{"arch": "vit", "model": "image classifier", "dataset": "views of escape-time and Newton fractals", "train_examples": 72500, "image_size": 24, "crop_scale_min": 0.8, "horizontal_flip": true, "cutout": 0.4, "targets": ["palette"], "num_classes": 7, "norm": "rmsnorm", "norm_position": "pre", "activation": "silu", "mlp_ratio": 4, "head_dim": 32, "fused_qkv": false, "bias": "none", "qk_norm": false, "parallel_block": false, "dropout": 0.1, "inner_norm": false, "moe": "top_k", "num_experts": 4, "moe_every": 2, "expert_mlp_ratio": 2, "experts_per_token": 2, "shared_expert": false, "patch_size": [4, 4], "conv_stem": false, "layers": 12, "width": 192, "positions": "rope", "pooling": "class_token", "mixing": "mixup", "label_smoothing": 0.1, "loss": "cross_entropy", "head_dropout": 0.2, "residual_init": "zero_last", "optimizer": "muon", "muon_scale": "match_rms_adamw", "lr": 0.0023, "momentum": 0.95, "nesterov": false, "orthogonalizer": "polar_express", "adamw_lr_other_params": 0.00085, "grad_clip": 3.0, "gradient_noise": 0.1, "steps": 13800, "batch_size": 128, "epochs": 24.4, "lr_schedule": "wsd", "decay_fraction": 0.4, "final_lr_fraction": 0, "warmup_steps": 690, "weight_decay": 0.3, "adamw_weight_decay_other_params": 0.01}
Rows from block 8, named by matrix and row number. Rows with one number belong to one attention dimension. Each number is 200 + 30 x the weight over its row's rms, rounded and kept within 0 to 999. All counts start at 0. After the name is the row's rms in percent of the matrix's.
# v: attention value (model.blocks.8.attn.v.weight, 192x192), inputs 96-143
# proj: attention output (model.blocks.8.attn.proj.weight, 192x192, transposed), outputs 96-143
v.22,095,247,218,209,213,189,205,204,210,238,196,161,175,224,182,193,212,226,164,202,220,217,207,249,192,189,189,148,158,180,234,195,259,197,185,227,205,249,191,229,197,232,189,183,202,142,234,228,181
proj.22,101,168,216,163,189,212,185,192,212,208,163,241,185,209,209,184,221,220,196,174,148,219,195,145,188,163,225,194,229,228,246,161,203,197,186,188,115,177,168,192,225,144,158,209,184,203,188,226,210
v.23,099,203,183,199,228,185,161,231,231,205,244,194,214,191,202,184,210,240,187,209,200,194,166,196,246,217,273,205,161,163,177,229,243,204,163,229,219,227,201,220,255,265,214,228,194,231,243,207,171
proj.23,097,178,200,214,172,231,245,213,211,151,184,166,235,215,191,239,181,223,186,250,174,183,186,195,203,192,148,209,213,182,202,201,155,218,199,119,205,171,158,152,237,187,216,204,224,193,193,211,228
v.24,096,217,215,168,204,153,158,210,298,237,254,218,157,236,185,233,171,158,160,170,229,166,194,115,211,172,230,182,244,228,215,211,190,199,151,177,158,201,220,162,232,190,183,193,279,186,228,193,198
proj.24,089,190,185,241,180,190,238,149,181,214,161,199,263,191,238,209,214,231,198,219,154,257,216,252,248,197,158,213,171,173,224,155,158,167,228,227,218,183,172,227,231,225,286,184,158,255,232,195,205
v.25,097,175,182,167,164,163,231,233,213,188,221,209,205,197,171,179,203,231,223,229,244,219,198,251,205,192,149,164,239,213,154,229,222,189,195,209,177,197,198,168,200,156,194,183,215,169,148,205,179
proj.25,086,208,191,192,208,203,190,235,198,193,209,184,218,183,241,211,253,200,216,194,250,202,189,189,189,173,240,217,151,253,188,232,169,166,242,194,210,174,197,208,218,229,178,263,187,136,215,194,214
v.26,100,211,209,182,204,209,245,190,204,191,168,151,196,191,173,161,177,209,175,256,180,152,167,139,236,213,260,229,286,183,235,152,241,201,278,205,248,198,166,250,208,177,155,221,212,153,206,218,192
proj.26,091,142,204,251,212,150,178,172,194,209,210,175,157,206,243,193,239,183,232,174,214,243,231,186,248,237,231,152,163,202,200,190,184,195,241,178,202,215,195,181,230,192,266,213,192,243,176,251,222
v.27,097,229,174,238,193,235,186,146,193,188,225,220,174,215,210,292,187,216,216,182,151,169,191,183,213,175,204,219,233,191,227,232,195,177,147,141,224,204,229,251,192,256,234,204,206,234,187,284,213
proj.27,095,202,224,129,208,189,269,205,242,214,133,198,182,234,204,205,235,207,206,200,229,244,226,207,175,213,224,210,178,238,194,138,190,242,202,224,171,212,214,189,177,169,161,226,172,164,189,230,210
v.28,093,215,190,245,217,166,254,203,194,234,177,241,203,208,167,224,187,218,234,213,218,220,167,217,161,165,280,211,193,197,193,236,254,194,198,166,195,214,147,265,151,203,156,201,203,227,163,222,259
proj.28,092,181,182,167,170,198,184,218,198,224,154,172,216,223,154,212,231,216,200,199,190,220,228,186,200,239,186,211,253,213,228,234,166,196,255,232,194,212,214,194,203,207,204,229,257,140,232,242,161
v.29,097,190,222,214,150,152,235,210,218,178,219,210,209,180,166,205,175,256,181,233,229,241,238,226,150,239,140,171,190,249,213,202,254,190,165,142,201,114,226,177,150,270,247,238,212,224,193,216,270
proj.29,091,194,248,215,195,210,206,191,207,205,155,206,215,153,187,166,225,186,169,183,219,234,192,153,220,177,212,207,170,179,191,218,179,129,222,274,199,192,150,163,184,197,190,203,211,198,186,200,150
v.30,099,199,175,205,235,242,227,263,235,184,203,174,209,199,251,200,195,190,145,169,182,201,156,207,216,270,228,154,191,208,212,206,211,267,147,219,234,194,213,199,233,180,171,228,157,142,209,198,168
proj.30,106,195,202,175,219,168,207,184,175,207,156,150,177,205,136,220,217,157,190,210,177,215,286,218,226,160,169,184,210,203,197,164,169,167,139,244,201,174,188,236,191,184,180,202,227,170,204,232,229
v.31,099,224,239,218,203,164,178,203,206,264,222,158,143,191,179,210,196,217,221,256,221,214,219,225,196,180,216,197,179,213,217,184,180,214,245,232,177,229,180,174,249,265,216,259,168,159,237,148,118
proj.31,100,196,199,174,176,200,208,217,196,158,240,168,175,187,203,205,161,211,196,126,196,191,246,162,170,227,144,212,162,149,152,226,184,176,138,159,206,230,174,224,206,213,200,156,186,215,221,226,226
v.32,110,231,153,175,171,144,210,249,195,191,202,232,205,188,213,223,176,192,215,229,188,232,179,162,215,174,240,168,165,196,210,173,219,211,162,200,192,225,185,192,142,178,173,233,185,220,161,228,170
proj.32,115,186,164,188,208,182,209,207,208,143,207,165,184,225,191,163,218,247,231,193,226,194,232,136,185,154,190,181,250,193,233,194,179,249,199,215,169,182,217,165,281,175,193,236,238,202,250,179,245
v.33,098,203,187,184,170,196,180,229,203,177,193,222,188,187,222,204,204,237,217,153,144,226,193,188,167,208,213,165,198,242,187,185,198,217,185,247,201,217,293,225,162,151,119,194,165,175,224,200,221
proj.33,101,226,219,182,254,244,224,194,231,223,236,203,196,137,222,184,188,152,182,258,237,249,220,159,209,215,175,234,189,210,199,189,197,276,182,164,181,210,177,190,244,198,254,195,187,197,213,209,185
v.34,094,226,210,174,176,204,191,176,179,139,176,175,274,232,242,210,226,211,162,238,168,202,235,163,209,173,167,188,203,189,195,146,170,214,203,215,211,137,272,194,165,242,192,196,193,158,169,171,199
proj.34,103,131,150,203,221,189,195,245,193,175,242,186,191,219,271,143,155,223,174,125,214,182,235,206,227,212,269,192,259,213,149,175,224,189,188,216,193,208,198,189,163,173,190,233,218,256,210,192,214
v.35,101,181,258,213,251,207,198,258,165,207,209,221,209,196,175,181,230,184,191,231,233,194,223,244,191,160,194,220,220,194,141,252,262,179,194,194,122,214,251,220,208,167,185,222,231,255,211,181,205
proj.35,099,239,196,176,181,214,132,221,121,253,179,144,191,192,228,223,238,232,177,158,191,189,219,201,197,216,171,209,205,189,268,183,185,217,171,212,202,229,189,196,190,184,201,202,169,166,192,213,201
v.36,099,259,203,187,175,221,193,173,203,228,221,241,162,210,244,214,199,210,127,179,200,240,268,195,134,255,197,144,163,176,148,165,221,145,228,224,207,205,166,244,249,212,128,182,176,243,210,188,231
proj.36,106,183,168,245,151,180,182,198,219,259,220,212,234,159,197,204,225,210,208,225,272,158,147,208,209,236,211,207,194,198,161,192,209,164,218,191,236,205,267,180,213,198,269,204,176,188,199,194,185
v.37,093,217,165,215,224,266,202,257,194,193,215,233,178,218,207,210,188,224,184,198,224,204,173,168,213,240,236,190,203,187,202,190,211,199,172,202,252,169,199,213,235,243,200,270,165,219,220,172,230
proj.37,096,173,226,188,203,104,170,200,186,226,211,213,164,207,209,179,203,182,206,232,172,220,217,253,179,196,194,155,158,230,225,219,226,217,225,203,161,131,193,175,186,180,257,154,204,211,175,189,242
v.38,086,177,221,241,217,207,213,228,223,148,236,182,196,183,207,207,166,153,182,179,225,199,147,175,202,196,176,131,179,156,201,212,212,181,182,221,201,133,216,175,189,181,201,176,182,203,238,161,187
proj.38,090,228,174,233,168,203,196,190,229,198,190,183,179,270,204,177,204,223,181,164,219,199,207,202,216,174,194,269,228,207,223,209,203,227,214,204,171,218,230,204,256,207,198,211,217,236,206,211,139
v.39,100,166,173,151,232,180,175,213,203,171,249,202,271,226,203,262,153,190,221,196,183,156,184,263,219,191,146,151,153,236,228,232,142,156,209,165,235,203,200,257,226,155,218,190,142,231,185,224,241
proj.39,101,212,218,240,229,211,252,174,178,174,215,185,171,177,225,194,178,206,185,224,175,217,230,189,166,200,237,224,259,244,208,179,219,140,192,180,181,183,186,170,151,225,212,190,226,173,199,213,176
v.40,103,137,199,140,224,196,180,209,202,211,172,173,205,196,179,241,195,192,173,178,193,254,190,215,191,218,211,185,220,207,174,168,220,161,161,140,205,163,182,205,202,212,181,176,177,187,220,153,164
proj.40,103,217,229,228,221,176,238,161,205,192,212,189,217,162,163,140,252,205,219,184,214,151,237,162,128,209,188,202,210,175,209,201,198,203,254,170,219,199,245,182,191,188,203,191,248,203,181,213,249
v.41,092,214,206,137,204,167,173,198,180,191,169,194,162,196,206,195,187,213,269,175,188,148,232,227,176,161,198,247,211,184,208,174,244,153,143,154,209,208,271,197,201,198,171,207,247,210,206,202,239
proj.41,108,162,204,223,208,259,185,215,184,226,149,218,215,185,195,209,198,198,226,214,233,226,209,167,172,200,199,152,191,221,168,199,216,191,289,144,195,181,181,146,213,226,239,240,170,254,166,197,229
v.42,098,227,177,253,234,146,189,202,210,201,208,216,207,205,175,216,166,168,210,187,219,122,215,195,159,219,196,219,200,170,210,230,197,204,175,232,167,206,120,184,217,194,170,164,230,181,208,231,211
proj.42,098,183,135,187,196,231,213,170,171,135,180,188,229,212,234,256,216,186,211,221,197,221,157,203,240,183,243,218,224,141,187,186,241,136,257,227,208,232,248,201,179,172,189,219,168,269,201,241,126
v.43,099,214,199,183,190,179,176,182,170,203,252,191,260,259,195,162,197,184,237,241,228,195,168,195,179,172,186,220,240,174,170,216,172,223,233,219,208,241,176,173,227,181,210,197,214,161,179,225,223
proj.43,107,233,221,195,183,206,214,216,239,131,175,229,164,198,212,196,224,150,164,192,193,198,220,222,192,200,268,198,183,177,208,281,189,195,177,196,175,152,157,224,207,185,258,192,205,242,225,138,214
v.44,102,189,196,204,137,184,161,197,208,203,186,225,173,229,227,197,230,197,277,197,189,207,192,234,225,154,243,223,243,185,175,182,171,197,220,201,204,199,243,243,172,213,227,279,177,221,217,196,165
proj.44,111,226,220,251,261,174,240,225,178,195,178,160,194,188,177,186,164,201,200,247,223,125,232,209,141,208,206,190,201,251,200,219,196,234,118,235,163,212,128,194,165,220,187,156,240,182,197,159,170
v.45,090,192,179,228,161,190,246,212,224,143,200,225,190,177,209,165,215,181,228,179,166,216,212,209,192,228,170,185,169,248,167,190,259,215,144,198,225,227,185,143,272,210,187,203,166,183,227,155,223
proj.45,096,213,205,155,201,188,206,193,176,174,176,187,190,269,167,257,171,154,167,197,190,158,221,248,190,221,234,198,155,125,203,183,165,192,180,206,152,214,251,137,180,221,217,185,231,206,169,194,159
v.46,100,146,153,181,194,248,198,182,225,148,200,215,208,183,211,183,226,216,236,228,204,235,201,223,203,186,162,206,170,192,192,212,126,206,228,207,205,184,230,184,181,227,209,232,183,174,210,199,228
proj.46,092,208,177,182,229,190,241,232,212,224,158,214,209,168,163,190,219,251,181,152,171,173,174,149,181,271,221,189,202,201,161,219,243,211,149,248,200,203,182,156,188,203,220,201,238,164,231,245,230
v.47,099,196,166,189,177,220,226,203,135,186,201,176,219,198,216,188,202,239,175,214,188,178,244,180,172,214,166,199,242,251,231,235,198,150,242,206,228,167,191,244,148,210,194,227,145,231,224,219,210
proj.47,102,188,200,194,164,180,186,217,206,177,186,213,200,233,239,177,151,206,194,228,199,201,202,207,162,194,240,167,169,168,195,212,172,175,172,210,160,185,209,160,202,153,191,240,253,253,194,198,206
v.48,101,185,220,178,212,212,214,169,227,205,242,242,230,206,241,240,226,237,223,263,248,159,245,271,165,196,243,247,218,192,198,171,159,255,212,175,203,225,181,149,202,195,139,175,189,248,207,198,180
proj.48,109,175,192,246,213,193,169,162,195,227,243,195,169,201,164,201,142,235,169,190,80,206,187,215,214,210,139,187,259,194,190,165,241,210,171,225,218,227,192,187,197,183,172,185,205,158,222,214,216
v.49,100,183,204,162,171,209,215,234,208,184,191,199,210,257,259,195,226,201,260,223,165,199,233,150,238,197,209,168,241,201,184,178,217,226,177,167,182,146,226,204,202,206,200,152,232,200,211,205,260
proj.49,107,216,183,172,184,169,252,190,200,214,224,178,262,138,176,188,224,243,110,232,195,168,219,223,173,233,188,227,190,196,234,212,176,208,220,211,196,211,181,227,173,227,201,243,175,216,201,189,196
v.50,119,201,120,172,209,205,206,195,206,182,164,196,229,202,236,182,228,215,247,180,197,158,190,216,150,147,241,202,142,195,226,159,184,158,225,186,197,217,253,210,88,172,219,219,235,139,153,248,175
proj.50,115,207,238,238,231,205,207,207,196,190,193,202,228,185,225,109,193,237,232,147,197,216,227,172,175,169,181,220,230,266,157,194,211,196,183,239,203,157,184,149,225,205,274,214,234,189,213,189,201
v.51,099,279,229,212,204,157,221,213,240,185,195,182,228,214,236,230,136,215,196,193,291,215,252,193,210,216,189,182,214,183,154,232,166,201,207,201,208,202,200,246,210,201,206,223,211,224,220,197,171
proj.51,099,148,156,217,128,239,208,192,206,185,155,234,206,192,246,234,259,195,200,203,155,227,148,182,230,201,163,223,165,204,212,181,169,199,152,124,168,199,192,162,192,259,140,212,191,233,194,178,172
v.52,100,254,197,181,247,144,166,217,193,188,222,233,186,193,187,197,224,301,228,170,207,218,208,157,225,218,260,172,101,193,198,185,204,226,200,194,149,225,245,210,209,135,207,225,206,217,201,188,224
proj.52,098,202,225,227,233,212,174,213,206,205,129,267,186,218,210,228,184,191,241,171,200,240,217,170,193,175,160,168,238,171,181,217,186,198,182,216,169,183,163,217,252,239,195,180,220,169,184,171,168
v.53,087,178,213,199,232,191,170,221,186,157,253,154,199,258,192,189,235,172,226,230,182,242,243,204,182,206,212,215,150,167,195,159,220,231,191,222,205,181,134,164,198,160,214,219,245,225,210,210,190
proj.53,091,259,209,152,185,242,240,244,242,185,164,236,195,178,278,184,256,226,229,221,190,200,234,199,194,170,249,167,231,163,194,162,184,180,209,146,229,213,200,203,286,211,244,222,170,205,241,175,221
v.54,099,198,175,202,147,246,195,186,204,254,169,189,200,228,198,228,216,196,193,187,184,264,245,177,189,166,183,254,173,253,192,139,187,178,231,191,169,189,236,212,205,175,121,227,234,180,249,189,204
proj.54,110,214,220,145,210,164,260,181,142,200,227,189,178,206,174,184,125,189,215,210,228,180,220,206,209,172,242,168,205,212,198,176,172,187,194,192,233,191,152,221,267,196,274,154,162,208,192,182,218
v.55,102,190,234,189,157,192,175,192,260,223,196,190,252,243,207,191,223,238,172,200,224,246,148,194,178,205,208,161,236,199,182,202,184,199,255,191,155,203,204,171,165,198,136,234,202,206,210,206,217
proj.55,101,193,147,176,171,200,225,194,189,177,241,203,218,194,166,190,168,172,266,200,172,212,197,242,229,189,196,232,194,253,231,165,254,203,198,168,202,155,193,190,217,239,226,203,201,178,168,218,141
v.56,116,213,176,166,181,157,169,243,216,207,182,212,214,195,191,172,184,209,236,238,197,201,210,153,180,208,213,204,204,229,170,216,191,198,208,206,243,188,187,146,182,214,204,190,225,191,201,202,203
proj.56,113,247,191,151,216,227,219,156,189,170,178,189,251,184,174,245,225,150,182,187,167,226,178,276,171,204,208,237,179,215,182,186,206,202,190,180,249,156,233,177,189,196,255,212,195,209,199,231,273
v.57,105,168,219,173,157,213,184,206,161,179,171,243,223,265,225,211,183,232,226,184,185,277,170,182,243,181,212,158,203,193,227,207,232,202,198,279,172,224,225,208,202,203,204,187,183,239,199,129,209
proj.57,098,219,216,172,245,182,201,198,184,214,186,238,223,157,196,191,155,174,168,231,250,180,185,268,176,221,260,242,154,164,208,247,181,210,259,208,231,197,226,203,216,208,251,197,242,179,199,222,212
v.58,101,260,202,223,218,246,176,166,170,218,275,203,161,225,240,144,203,281,236,159,183,225,228,194,204,212,197,202,234,191,232,201,163,225,215,218,238,206,241,199,210,173,199,171,204,223,234,229,193
proj.58,099,151,188,164,226,192,212,186,213,188,149,251,202,175,172,218,138,143,204,257,235,246,164,211,218,191,178,196,191,228,174,193,205,165,175,206,168,153,165,172,183,194,164,179,202,146,198,182,176
v.59,107,192,208,203,276,237,232,176,163,231,152,181,213,181,204,187,207,244,214,177,139,207,213,197,193,250,109,172,186,199,163,219,201,201,222,221,259,168,240,230,138,168,160,159,227,197,184,191,201
proj.59,110,193,204,197,143,177,194,225,197,178,199,171,227,177,202,171,230,169,198,231,209,157,209,207,178,193,253,204,198,214,198,234,224,142,193,188,189,176,205,165,230,201,253,211,173,197,208,236,203
v.60,102,182,199,202,198,202,153,176,193,218,205,220,232,201,234,197,200,176,196,177,195,223,153,245,223,180,207,168,179,218,196,215,156,210,223,236,230,226,232,202,198,140,194,205,225,218,214,215,226
proj.60,098,218,127,209,212,187,176,145,209,179,204,203,211,238,218,210,211,230,199,184,206,149,227,203,142,149,180,193,210,183,202,268,220,226,220,218,153,192,219,186,158,210,157,213,205,195,225,209,188
v.61,102,214,205,225,198,184,218,166,250,233,228,255,221,196,251,137,208,211,183,188,230,152,146,218,216,251,238,216,276,191,207,181,175,258,210,241,175,178,174,176,187,257,203,189,216,137,181,209,215
proj.61,112,211,152,191,209,226,201,185,270,149,205,217,217,186,190,272,171,241,202,217,224,249,213,175,190,193,165,180,183,223,241,167,169,150,206,177,179,222,176,200,203,203,202,202,176,207,232,259,210
v.62,094,177,215,189,240,174,168,148,179,228,264,193,202,217,206,281,177,137,214,198,239,213,237,225,188,201,168,184,173,176,203,225,215,230,190,248,224,189,169,178,183,179,225,189,182,226,191,149,193
proj.62,088,236,232,206,228,212,229,200,201,156,167,230,225,230,237,219,182,183,198,237,206,180,176,262,174,175,189,185,224,194,248,202,210,176,164,206,231,245,139,238,174,252,174,225,238,185,206,216,228
v.63,104,226,199,195,200,189,228,241,153,223,183,216,255,214,130,232,199,202,259,185,212,193,190,197,200,233,157,204,243,181,224,207,209,201,207,195,232,218,265,215,210,160,176,166,167,180,160,182,155
proj.63,098,203,169,161,165,187,189,172,163,222,206,193,152,142,249,241,211,200,183,265,178,223,239,160,217,234,254,165,217,190,228,188,170,204,165,211,174,206,175,198,149,240,205,240,250,200,216,146,236
v.64,109,225,178,220,218,186,175,204,182,205,188,223,157,206,116,148,242,214,184,169,244,171,166,172,167,146,199,156,176,208,191,238,158,154,174,180,167,202,203,152,193,237,227,233,229,208,162,214,214
proj.64,103,152,211,201,165,232,243,205,206,210,230,215,197,211,226,172,234,199,187,210,191,206,169,219,154,176,196,160,184,203,217,191,199,199,171,193,231,207,175,205,182,185,139,256,179,161,159,191,182
v.65,093,222,234,207,196,152,193,182,248,260,215,169,219,204,140,222,207,223,213,195,228,189,171,213,197,238,176,173,256,189,148,151,219,237,180,180,224,227,191,232,213,188,234,199,163,135,231,157,192
proj.65,096,217,224,208,150,188,208,201,154,162,168,213,235,225,243,214,233,151,260,218,182,209,172,242,177,151,210,280,225,217,191,201,204,167,235,189,180,155,186,191,200,152,207,208,231,144,172,208,205
v.66,105,156,193,165,238,175,241,216,132,211,248,207,174,249,183,199,245,231,228,185,204,148,178,236,182,163,221,181,219,183,218,165,224,211,252,201,172,219,223,180,229,208,133,216,165,188,204,181,175
proj.66,097,193,210,199,191,188,228,155,133,165,175,229,214,216,190,180,222,138,163,192,214,178,195,191,186,236,197,199,206,251,208,197,193,166,195,189,202,198,161,200,193,184,150,229,192,169,215,206,240
v.67,095,139,191,204,211,194,189,230,178,153,198,141,243,208,193,203,159,202,206,149,268,188,188,178,224,225,172,225,204,216,143,179,178,174,212,230,258,171,212,163,238,238,196,226,182,183,124,207,200
proj.67,103,167,180,205,192,194,239,204,238,243,251,244,121,208,203,212,181,212,156,222,180,224,208,146,236,131,174,219,186,272,197,211,209,234,124,188,207,202,208,171,132,218,157,233,230,250,194,226,228
v.68,102,193,220,196,215,174,166,167,213,195,149,221,205,165,212,271,180,232,179,208,198,96,214,160,270,186,179,168,259,198,217,204,196,213,170,170,157,159,180,157,196,208,191,190,209,203,126,220,238
proj.68,096,176,214,231,206,188,259,259,138,209,206,223,200,172,175,161,215,173,186,212,232,211,200,190,245,159,223,151,232,207,249,190,207,213,175,196,151,200,238,195,196,148,172,170,213,142,205,124,232
v.69,101,216,226,164,172,160,221,239,225,210,187,226,193,169,202,179,190,192,148,224,211,234,219,218,245,180,229,236,188,194,155,226,190,169,245,170,202,161,147,268,202,202,196,165,185,149,191,237,239
proj.69,107,261,167,167,184,209,204,177,133,186,221,207,196,212,159,182,193,202,195,218,163,165,191,227,190,153,194,152,221,170,203,166,143,170,109,182,185,198,214,166,203,194,219,154,289,233,201,180,199
v.70,096,176,254,199,196,231,211,207,200,214,187,180,229,177,173,222,254,204,184,187,221,232,121,230,201,196,199,243,219,206,244,190,253,222,229,199,174,147,186,199,225,153,256,164,195,206,156,189,217
proj.70,097,175,137,251,157,210,185,250,210,175,182,209,210,198,214,233,195,236,149,227,277,173,245,233,179,156,195,164,191,208,224,149,261,159,201,161,230,240,234,174,185,240,176,159,248,222,214,164,187
v.71,099,189,166,221,205,202,235,216,196,182,212,187,193,154,193,199,203,233,193,228,258,199,201,197,239,229,272,207,189,174,185,174,215,236,211,184,246,143,224,248,196,182,152,244,206,188,205,190,232
proj.71,093,256,230,196,225,222,193,210,189,192,175,171,206,260,214,206,222,200,243,140,206,179,187,241,222,185,163,245,225,261,159,214,193,199,192,229,197,184,165,177,172,231,166,171,201,238,199,231,166
v.72,101,191,289,171,211,186,193,184,248,193,189,194,221,206,229,191,251,215,151,218,217,194,174,118,206,174,215,174,143,196,217,183,220,193,210,139,201,190,204,197,173,225,206,178,162,172,214,184,210
proj.72,098,181,216,159,184,222,155,213,163,232,176,230,215,160,199,173,179,239,258,192,165,252,240,196,183,200,251,181,198,182,192,198,202,229,184,185,138,223,271,206,236,168,224,216,230,195,179,185,217
v.73,100,241,222,230,172,217,215,227,247,205,204,227,235,147,162,230,162,177,222,221,174,178,181,223,187,257,197,200,213,229,206,168,149,192,221,195,164,235,240,215,215,181,199,221,182,164,195,152,153
proj.73,104,144,167,209,205,210,187,212,220,190,216,201,111,232,200,187,246,142,167,130,217,173,217,225,264,146,232,216,180,223,250,209,258,206,190,221,178,193,174,163,219,246,198,242,228,223,188,191,257
v.74,102,195,164,214,198,203,200,194,218,206,219,228,239,164,210,173,186,204,248,197,207,203,211,225,197,235,235,184,180,187,141,183,228,163,185,242,206,271,211,191,138,146,178,201,248,209,171,205,227
proj.74,102,153,243,164,153,190,163,201,134,262,193,248,186,203,196,209,223,168,136,234,139,202,192,192,227,198,196,212,182,243,149,198,209,170,226,176,210,215,130,191,213,228,228,216,177,185,226,249,170
v.75,095,229,207,216,180,224,256,208,195,190,181,175,193,189,175,228,204,225,164,232,227,194,136,206,183,183,219,169,182,191,236,147,167,157,160,233,196,171,183,188,211,218,235,166,200,187,195,178,153
proj.75,097,205,175,142,200,181,171,201,227,210,168,264,230,173,232,187,220,218,198,167,246,194,204,141,165,215,166,199,250,235,200,209,234,229,193,219,187,206,232,224,185,252,192,205,212,191,204,209,196
v.76,103,223,195,180,178,183,199,201,196,259,177,174,225,182,147,244,165,186,234,175,217,222,241,140,195,234,240,211,192,196,226,150,222,191,170,191,191,209,258,247,237,210,199,239,171,187,178,140,231
proj.76,102,199,163,222,212,218,203,157,192,204,200,175,180,189,189,174,192,191,165,213,198,194,167,234,225,231,184,222,131,192,165,219,267,181,202,194,145,198,192,180,121,223,155,182,217,179,198,237,150
v.77,092,198,192,197,196,182,251,196,208,229,200,226,203,168,212,159,228,223,202,137,185,178,148,168,182,223,200,184,175,208,195,133,181,152,219,216,196,197,205,218,204,230,146,265,157,209,175,228,171
proj.77,086,211,147,219,204,188,170,146,202,190,214,141,231,243,215,212,190,221,160,205,193,179,222,182,258,193,187,198,159,187,191,225,226,225,177,204,197,252,230,205,203,150,245,171,202,218,182,153,191
v.78,096,199,215,184,205,213,194,208,246,216,205,234,195,179,195,169,197,169,285,226,139,183,181,201,214,205,257,188,237,148,227,140,163,148,223,223,202,269,266,232,225,244,215,225,208,169,136,214,190
proj.78,093,162,188,206,218,145,207,188,178,199,198,202,231,239,191,230,185,191,154,133,217,218,172,244,215,257,154,191,165,238,186,277,208,279,246,177,266,185,180,192,204,224,167,179,265,199,247,190,217
v.79,107,247,166,200,227,198,197,153,173,186,228,163,143,148,219,219,215,219,179,281,177,160,229,200,204,199,185,156,168,194,215,205,225,240,140,197,180,185,238,159,167,213,194,130,221,232,234,223,174
proj.79,104,185,244,164,202,258,203,281,173,170,196,198,191,177,190,197,172,185,243,197,162,254,173,192,150,215,257,187,237,180,205,210,194,204,223,202,158,169,165,231,226,231,189,220,163,233,158,182,258
v.80,108,188,161,168,191,228,206,190,283,194,232,183,216,261,164,134,182,169,251,262,176,185,223,251,221,177,215,231,189,187,163,166,191,243,221,187,228,212,223,230,171,220,146,191,143,205,161,186,235
proj.80,093,182,180,243,211,210,235,193,216,188,145,199,172,194,224,245,216,185,117,213,189,196,205,270,222,159,153,176,226,255,239,176,184,177,236,139,151,219,148,194,158,178,181,261,173,176,251,180,207
v.81,089,213,242,203,200,216,185,220,213,178,234,239,228,258,177,205,232,196,203,178,180,196,230,226,207,181,236,186,209,215,232,190,254,210,196,209,166,240,196,194,176,221,201,173,185,232,210,128,176
proj.81,091,190,192,220,185,171,236,233,212,196,154,193,193,229,227,170,230,192,224,197,197,202,214,219,207,215,192,194,218,169,197,142,183,190,228,152,157,227,180,258,214,173,219,260,182,133,148,195,204
v.82,099,254,207,219,204,192,188,170,197,153,184,252,203,182,197,288,213,205,229,198,214,140,200,218,191,118,220,181,145,218,189,212,195,178,183,176,170,224,123,111,206,205,177,199,212,195,187,184,145
proj.82,092,143,156,170,228,215,217,166,159,237,211,170,232,175,176,231,187,188,181,203,153,233,192,202,155,200,194,186,204,185,206,179,188,260,228,201,216,196,222,241,203,199,223,240,160,228,166,168,208
v.83,096,172,229,213,183,174,205,232,214,193,204,155,244,117,192,204,193,224,219,215,259,183,169,258,180,181,201,191,182,195,179,225,184,169,239,173,231,203,158,213,194,210,236,208,232,236,173,229,193
proj.83,096,191,247,194,216,223,226,215,196,266,187,213,196,207,245,198,214,183,209,217,139,193,188,246,206,188,214,236,180,211,167,132,176,181,153,161,175,218,234,171,205,151,210,172,218,158,158,170,162
v.84,108,181,214,123,199,192,254,212,207,201,233,200,238,225,189,146,174,259,167,142,178,184,172,153,179,246,236,228,171,173,222,173,163,197,196,213,141,178,200,192,224,189,155,215,196,218,204,179,226
proj.84,108,238,199,191,214,221,233,252,172,175,203,213,157,250,242,182,194,159,178,204,155,280,170,196,219,159,197,183,179,251,184,124,218,204,210,219,215,196,200,191,197,157,211,199,278,170,172,230,218
v.85,099,250,185,242,232,198,178,228,218,113,190,223,148,221,215,200,214,185,185,203,223,193,186,218,233,229,240,202,247,162,183,217,262,181,209,180,235,162,165,221,215,175,190,151,238,212,199,212,163
proj.85,099,184,191,185,214,214,175,171,186,169,197,218,193,222,153,193,188,172,237,184,184,170,146,229,190,242,200,151,253,239,205,154,164,223,208,174,191,250,242,156,190,187,268,219,164,183,203,195,140
v.86,102,253,233,196,196,225,245,228,219,214,214,187,166,144,220,193,198,188,219,224,180,214,221,213,215,225,197,165,173,158,187,181,221,172,201,229,178,218,182,220,225,155,174,225,191,148,189,166,151
proj.86,094,207,186,158,242,191,220,184,168,167,151,199,166,186,236,224,180,191,183,193,148,128,176,213,213,264,159,231,181,211,203,243,202,151,222,184,201,175,186,202,172,205,253,138,187,223,216,154,215
v.87,094,204,227,153,191,207,162,167,225,155,244,195,193,190,162,194,200,200,199,160,147,179,161,232,205,165,197,237,154,179,233,180,194,167,183,189,216,205,160,173,262,140,167,147,197,232,181,174,264
proj.87,089,185,182,184,187,154,198,222,161,225,201,150,224,224,228,202,200,192,187,197,216,223,162,211,189,186,243,183,218,213,261,211,213,173,209,207,236,173,233,196,149,186,255,225,161,158,242,203,261